Weights of a small image classifier: activation gelu, 295000 training examples.
Rows from block 5 of a small image classifier, named by matrix and row number. Rows with one number belong to one neuron. Each number is 500 + 25 x the weight over its row's rms, rounded and kept within 0 to 999. All counts start at 0. Numbers have three digits each.
After each neuron's rows are labels from the 100 images, of 14976, where the neuron reaches its highest value: "patch colour" is the nearest of a few named colours to the mean colour under the peak. Only what is clearly more common there than usual is listed. The data: histories of elementary cellular automata, time running down. In brackets: how many of the 100.
# fc1: MLP up (model.blocks.5.mlp.fc1.weight, 1536x256), inputs 104-155
# fc2: MLP down (model.blocks.5.mlp.fc2.weight, 256x1536, transposed), outputs 104-155

fc1.592:440533552498437511510503506491475514548500529480517449536535498526486519514545502467498481523518457480513495484490455510521448540525466507526524496517480499
fc2.592:486491435503532463562479539505543486519519516515490533513492483533495482462491491501453510499499520489476511523498344487519551508501486517487457504488499473
patch colour: black (39)

fc1.459:480499518529476520492523472509505569517510506513536510472502501426523519516532522507519492496472454521488488496502469492537468574491455475563479576500488519
fc2.459:499517514466502570455492538487497533447529493503493455505508517483492496517502479499523512481499495469455484502509533471491497493505509498491622491492520510
patch colour: black (45)

fc1.232:512490490520498510511507485491508506555477508490485505501506490477516486517507508496495541481516475499460484484506476536512460529475507504581496508494492524
fc2.232:512513421487488494478508507485552508477451480506513517520496503486479487485519470482476482510570448505490499471531470527498496496509504515508579480555487492
patch colour: black (73)

fc1.2:520502511539505505514494503486502517537506498511509482514508514495538525478500522476527540475538492530467481484473487531477503520507521490504483486463469534
fc2.2:498501423488504472498509490503492506497508441492497584516499494498503503479488521500493548499515468650503473504450492500504470509504497511506479500515504481
patch colour: black (57)

fc1.503:516484538510503506503505514513481527488457536403509442465469521486507551494495532481542496517482471476509500511504521514497496481535524536504534489452491491
fc2.503:502504521499506471502505494503487495501251521492501506493501493491500500490508503495494434499486497499500503499457486460509499499507493504501449504491492491
patch colour: black (76)

fc1.496:440537506493446507487503475504550505531517535496497446499492519467502496529508516501514554461509509487482494476457477526506441468464539492528497476473495485
fc2.496:499494454485517480509509497511494498449551480501519602496491502574504499399493491507469476498503523518515494510491506501489517495498487547521515508521510515
patch colour: black (72)

fc1.399:531542513510464519511483453530483522505474480510538467486497552487501579548503478483490528516482490516472508489525488481536521542444507485542477520512477506
fc2.399:515508487465507475478548479502497498444500495501508501508507496525493489486494480495488396515478495525498512510496511479501493489508488520506480492494531486
patch colour: white (76)

fc1.162:507500486507497487522546491488510496544499506487486496511499496483538502506525514496502542501513472527463477467504469554495460521490490486568496505464472543
fc2.162:498502406485501482501502497499518505488468478498502534517497499486489497496507498495499505506523459512503489499532483504503430502511496510502549488516498489
patch colour: black (92)

fc1.358:500471537492506504495515518470512497462483523474485498505497526498491500537515497491545506466495461482520507509455502476484512501513502522492494498504472499
fc2.358:493486496512493474493524512511496435460481521523500542492501472521511499501494490496502422510474498529517485477498636464489557472503494505501476480504484452
patch colour: black (74)

fc1.158:461506503533442520516483512511464489504476511482497472504500526521550499526529542491508523506544461522490470483493478494514492496527484514499519482491481516
fc2.158:508512442482474501500498513481491496485486502513522498493502527505499505523501496498498510502519477487499522524503473492495503472495498503506526495499477487
patch colour: white (29)

fc1.633:484514536526444524500496485524503503528434523490530497503474537483537515511483537486493518493496470539494487495469475481492457496453492483589503510498501532
fc2.633:510498536548538456494491510497513469516533578504516526441497500500489497517469512485457475521515482482521534551527497523508481519487475485586536528537489487
patch colour: black (52)

fc1.451:462493491523491494501503486530411488515460512494528491482465510466491537495528542494529498492480449488480494459492486482499471490509525510508450550535437504
fc2.451:516482462493484475525480479498512481505507476498482494525503508511512503470499508511522495503512493539511511509500477497481496526496499403510537504508525502
patch colour: black (91)

fc1.46:465517563482490593514461534487469486496457548485523477503488497522496474551498543497538487503498478495499531504482454499510453490484516526503474487526470507
fc2.46:521512447496489445483502433529493498498547468532487500486499523476503516488475483499487551534494503508491501505521522516484519507486531493509573493483533470
patch colour: white (35)

fc1.690:483519521502491582467508494483431509515521508495491510492486523497508513527511475472521503468498521513489471476510474494506490529569474497536516541462503522
fc2.690:484496531501502504492512480501487477472501559435496508510505507493504503508513496502501486506501514520506491489472492499497488501510484516508400504491492508
patch colour: black (90)

fc1.127:493513566487495512539522523511456522523477478472485503503466522469493512507511537484545497483469443528504476483483470502510476486493505536525472545497476522
fc2.127:506484495448501442499503480496529483503588450485490528526499522485518508494495493504501476503485518483472536499500511469498503513477510448504485522547530488
patch colour: black (63)

fc1.3:517510559509532487501516502482459537499496503450489466477472495494461518477496511464506469492487469490473529495486474502549513517485514507516483566513447510
fc2.3:497490566503500409505492535483509496513473569527506428517509497508520497510493500514495433503519509492508530495517564515505478495513620518485538502485492493
patch colour: white (42)

fc1.611:508513508545509504506506525427509536532510490469491491527493506475474525479487498456526523513523479502464525516472470525471492525481537482507483511466455531
fc2.611:502498473498499515496500494502493501774495495496496503505501498498503500493498503502501507498504486503494496498490453497504495508502500500500501502500503502
patch colour: black (73)

fc1.447:476515510525430522537509523502438471507463528477487442519463532564525516530520520501533517492551483505502479450508476495487464502497504508484507519501458487
fc2.447:501502475492500487514507511496542499470460488512497512465505512493522515516512478498493519506455490494479568525516475501506521473491495493498533480455499482
patch colour: white (29)

fc1.734:501527569520524524518513536491470481515490478484490518516458485468513503506520536491523507471479440535515481479492474490512496498492489525492484538495470504
fc2.734:491485473441486430474508484489545501508603439488483579534507517479527510535493485501482509491491541488412521499511521496500497506486523454497506516548556499
patch colour: black (47)

fc1.19:484516536498460516538514523493493500553483501451496444536484489473468506493518528486496503478511475512473487468477465500559477480507523505519477533458488537
fc2.19:487500466473477507513507479497506494519535486481484527499489482487524507454507509503503405479493504489496497504534451447492507515505492477500461487512550483
patch colour: black (81)

fc1.579:473498500483481486527511437526481480517498524523513526496509487475542514510526450495521513497482446498470497497528483512526496588506467492567516555518483505
fc2.579:487496527486504503448489504504540553487564550504513472524505497526493489485499506509533509501494477479471490484467533464496473478498494524496590478496515489
patch colour: black (37)

fc1.652:479525505513448536502467519518528496503503506512486482508487527523509509557507523468521504487514477504485509513520445524506491540520546516509502475539502536
fc2.652:496494498502493494538513499511482488472496510491494523474481497527521503471498523517491527534503514484499525517481363504488497501468488501512523482492497465
patch colour: white (66)

fc1.581:480528499472480547489531540504492508515469512523511485483504501424517494497507502497515490445484450450492506515509471514515451544456519488524497539505489490
fc2.581:500505522479501543466490521487469571442490495497498451492499503433505505511515482494521479472491452449498516505501536492502461478491514466499566508485500494
patch colour: black (66)

fc1.559:458500519521486494561515522535487505496465533496493472508513491446475491526498501505516503459486466491495469488479450555490469491463534527505493507490455533
fc2.559:464499468510476504520530579504508519485498580504496513433490490495502509541473510501456544502478528517490486520504530507471521482498547512503472497501488462
patch colour: black (37)

fc1.139:526521533510514510515493515513505532507484539504511462477476554493511570496494545471525502495483484495511502524486484507504455505540522524514477488465467511
fc2.139:506498531530494487506510524516491454522407520501505498551493454505494482503516511491497443533488446534506483466477498423527499437511521510498449489437496464
patch colour: black (77)

fc1.552:506513481533485504536486514499500524512515521514512494499521503488526524510492526482514548481502497492468470484513466534497492490462509480543455508481428532
fc2.552:497497430506499459502500500502499506502508500500497521507503503504504497499499499504491533504503492553492497503530222516504501509496504484501493505503502503
patch colour: black (63)

fc1.164:462549499499472522509526514496515478508479521504507484522498494426509539497557511481539504457487436471488445500482450513502478507492481464537476511482469536
fc2.164:518500470499462527448463551472503539521533513528486497524499476495505469500497468482496473504474476453480510571515459492504491465465519487518519481484516489
patch colour: black (94)

fc1.499:502482488503461501491465532507510473484455522456511509474466506458517508520491520471509501475474465481481498512460510490542519501493519514491462513523471493
fc2.499:493499502509502524501530544498504495405466474488496547454503474493509493452504500495512501515505492496506487504455346499499337493501499494498505509489506492
patch colour: white (62)

fc1.344:493464485514521486514510508528493509515481524472468498497459512487504489502520483505454528475527459501446510487479535467591512512507544505524473533489504461
fc2.344:514489557478516500501501431514481483503461461473498504480505490512506484474484499508502425540504528465528488505480631473521513486482495481516486505491530488
patch colour: white (46)

fc1.584:452522511501484523497518499461470523541485507528493506490489484442529516520548514498512506488514478519504461508498475522527433545516480504532513536458493539
fc2.584:511512546405514552467502555478500526452526495496498481543501531438495516515512470482504519485476491491466514511529457503463479491527510497498521539485513511
patch colour: black (47)

fc1.492:498524500497499497565501528507494484550523522529495466513522495489497510506499494469514516471525503503440529455503444501487495499497492480504466528499464538
fc2.492:500491471535477415507496493499512527529520561519498506509508497510491496454503499514479556513519545530501479506509272546487503517477510487494481478494500506
patch colour: black (58)

fc1.727:495488498489523492495481516514524480494511540472481481516498494475521480491490494490504499529493508489518494515493466519510500555492523508570459552523486470
fc2.727:477507486507528447510511552491484499572565538498506478472495476467500501479489521491495503488565529486467481472455546549515472511528536504479490499508483497
patch colour: white (26)

fc1.152:508521513513481505494484533460522565532489487522477510519487513495529509556512518456524537499524492512464505487494488543516439511494483504520462482486467545
fc2.152:489493453484512464501499508494563503480441463483501510542502485500496498524517491503491571499532462557479512502527450506501464505496500508495533504534486481
patch colour: black (37)

fc1.24:464482525514505525503500507475469527509495520447544526518452512496495493502511526494515484502516508498512477493479440498483503505532486487537474546504492533
fc2.24:500477488513513476492506502503508495513463493520502507505505467496511482511506498485509488476478459505504558466501530510495499521504484502494502514473504494
patch colour: black (36)

fc1.72:502515485484468537536520541501525537514513476499500491518492524491466510539496457492542493497515467481430527463491454518553469531511517483509453480501485556
fc2.72:484492496522490481537493480505475508500488539514506512510486500522503491457504514505476505501504523485497504516509206515498497505477489489493522490499495504
patch colour: black (71)